python train.py --model="image captioner" --crop_scale_min=0.8 --decoder_head_dim=64 --decoder_parallel_block=true --adamw_weight_decay_other_params=0.01
Rows from block 2 of the image encoder of a small image captioner, named by matrix and row number. Rows with one number belong to one neuron. Each number is 500 + 50 x the weight over its row's rms, rounded and kept within 0 to 999. All counts start at 0. Numbers have three digits each.
After each neuron's rows are labels from the 100 images, of 14976, where the neuron reaches its highest value: "lies over" is the class under the peak; "strongest on" is what is common among them. Only what is clearly more common there than usual is listed. The data: flat shapes of many kinds, plain or patterned, on busy backdrops. In brackets: how many of the 100.
# fc1: MLP up (encoder.blocks.2.mlp.fc1.weight, 640x160), inputs 80-159
# fc2: MLP down (encoder.blocks.2.mlp.fc2.weight, 160x640, transposed), outputs 80-159

fc1.289:506429582460458556519452477431528422440524393544506548504368492538530497562559434455551480522441493506510593513513486525531432516482546391539502506418531472520449444516617435507498412545502532481498564556476463489518501621482481485497508539
fc2.289:520497397496514551536535506577486478560493568436496563471542588496379542555432507535493422505483466503553516544535460546589484396512597554419550474490508483512486512563514435545534550524418442429410559449519532587409404477443489516510562492
lies over: frame (38)
strongest on: red shape (44); frame (42); count: five (38)

fc1.639:535543464508524497487530443473479453493433510382556558480425489507522518494416481510470458467505516521490557425486519527532598496563502430546455480408518370454483399428400480483556463532504584421486467513523489499530522502610483493432488533
fc2.639:360533450421475447448455587484521475558563454588447540570452498604505468504580470510497501553551426505456517606523472446449455456458619526567496495453483567540445544606509448489418517401516537496548485511423538539519454513481550568521472487
lies over: frame (47)
strongest on: frame (54); teal shape (49); ring (32)

fc1.535:501486537495454490519575557469507452497489440481447566537473477421477581546506430567489572497478424499535524500471490428485472539524666402540468491452544498488543560557543480416428587481487621558529502562489498533593486460542416450496555503
fc2.535:504423526549517560439562538542474613575494515542476453447472481570540483525493476507535485492466491534462467546419439527522514530452551448473501474531614485473465538443419612484467522531510414508454467432562492545459560498482474507482485486
lies over: flower (30)
strongest on: orange shape (52); count: five (43); flower (40)

fc1.355:511420495469409516523441454564418535553457511455411470487453494440523549591594558531476530418340524530513548465550489477478472499409458452528482455527522430505511538564580504457445510505443531547544509486596526530489531527540483488546512484
fc2.355:447595448474474551476485521480538484453542445457553487491506509523465494498397431534554507553448425545497416548513517484479479465456677466506479451500501556482547512471459556404454495511549517454539381493470463498491517445446489499554589527
lies over: flower (27)
strongest on: yellow shape (49); flower (33)

fc1.305:472433505468557499444565476481472432429421472523504464564454516509514501455531451483515516528440515489590531518462507508554562489529417568373560437495536576480507568573531449434510512510566521565413479502508513471495460507505475462558494490
fc2.305:526544336513514500483518543535430519494487587483530559534488554519533392513485578543482531499423460525561453594508515436469403452524522579463515448397527422505590502481530501570545453536483502424450592499476422522551519492562424443518503535
lies over: frame (41)
strongest on: frame (49); gear (35); ring (33)

fc1.411:461500393417523415489492498426481542417600457590482504452478549505411521534519473487589543603486471537483449463465429436535411479511466590525629554468463406529457535412504482496478534539517522500437498511461461543472427518464445465517534368
fc2.411:504580591455502531400565442499513435446428540592562474432467499539619415558385539504490489475482421546507469526523373557460517492425567441428527468510471472400545458468465543514517465478460424581436503564453495382473601525611534546536421548
lies over: flower (58)
strongest on: flower (71); largest shape: flower (25)

fc1.621:429479513425572444497461569492566468469504527533481454488392419553458560463465516481528455482549495470502533499561402541425459458481484585450450506469446463509487455505524465468462509454402527576516533602473483503462437534453546532476501469
fc2.621:587524526603435510473548433472546467555431464551505503489540592501508484521449523494517514520500602512497520535512466532551517453425518454521564503596388507479481488406414496512562502443525503475382437504563485464465567440520520503396469547
lies over: flower (33)
strongest on: red shape (55); flower (54)

fc1.6:533376501449537527431406578453526543592439494474533548546551421558562503462575416467432483499524469613483493539492514475500477512492503425464459561519538481456488496613488433435455507550476391491536509485510525545536571587592571386454471462
fc2.6:509486477503473477430504428510438501375520502466478466502515523536549527523481487489525473451467515539502465477523442481505503529459429518511601439431606452505472611547559414586485388431502567539486565547457578551448396465434513501440376532
lies over: cross (27); gear (26)
strongest on: cross (37); gear (34); star (32)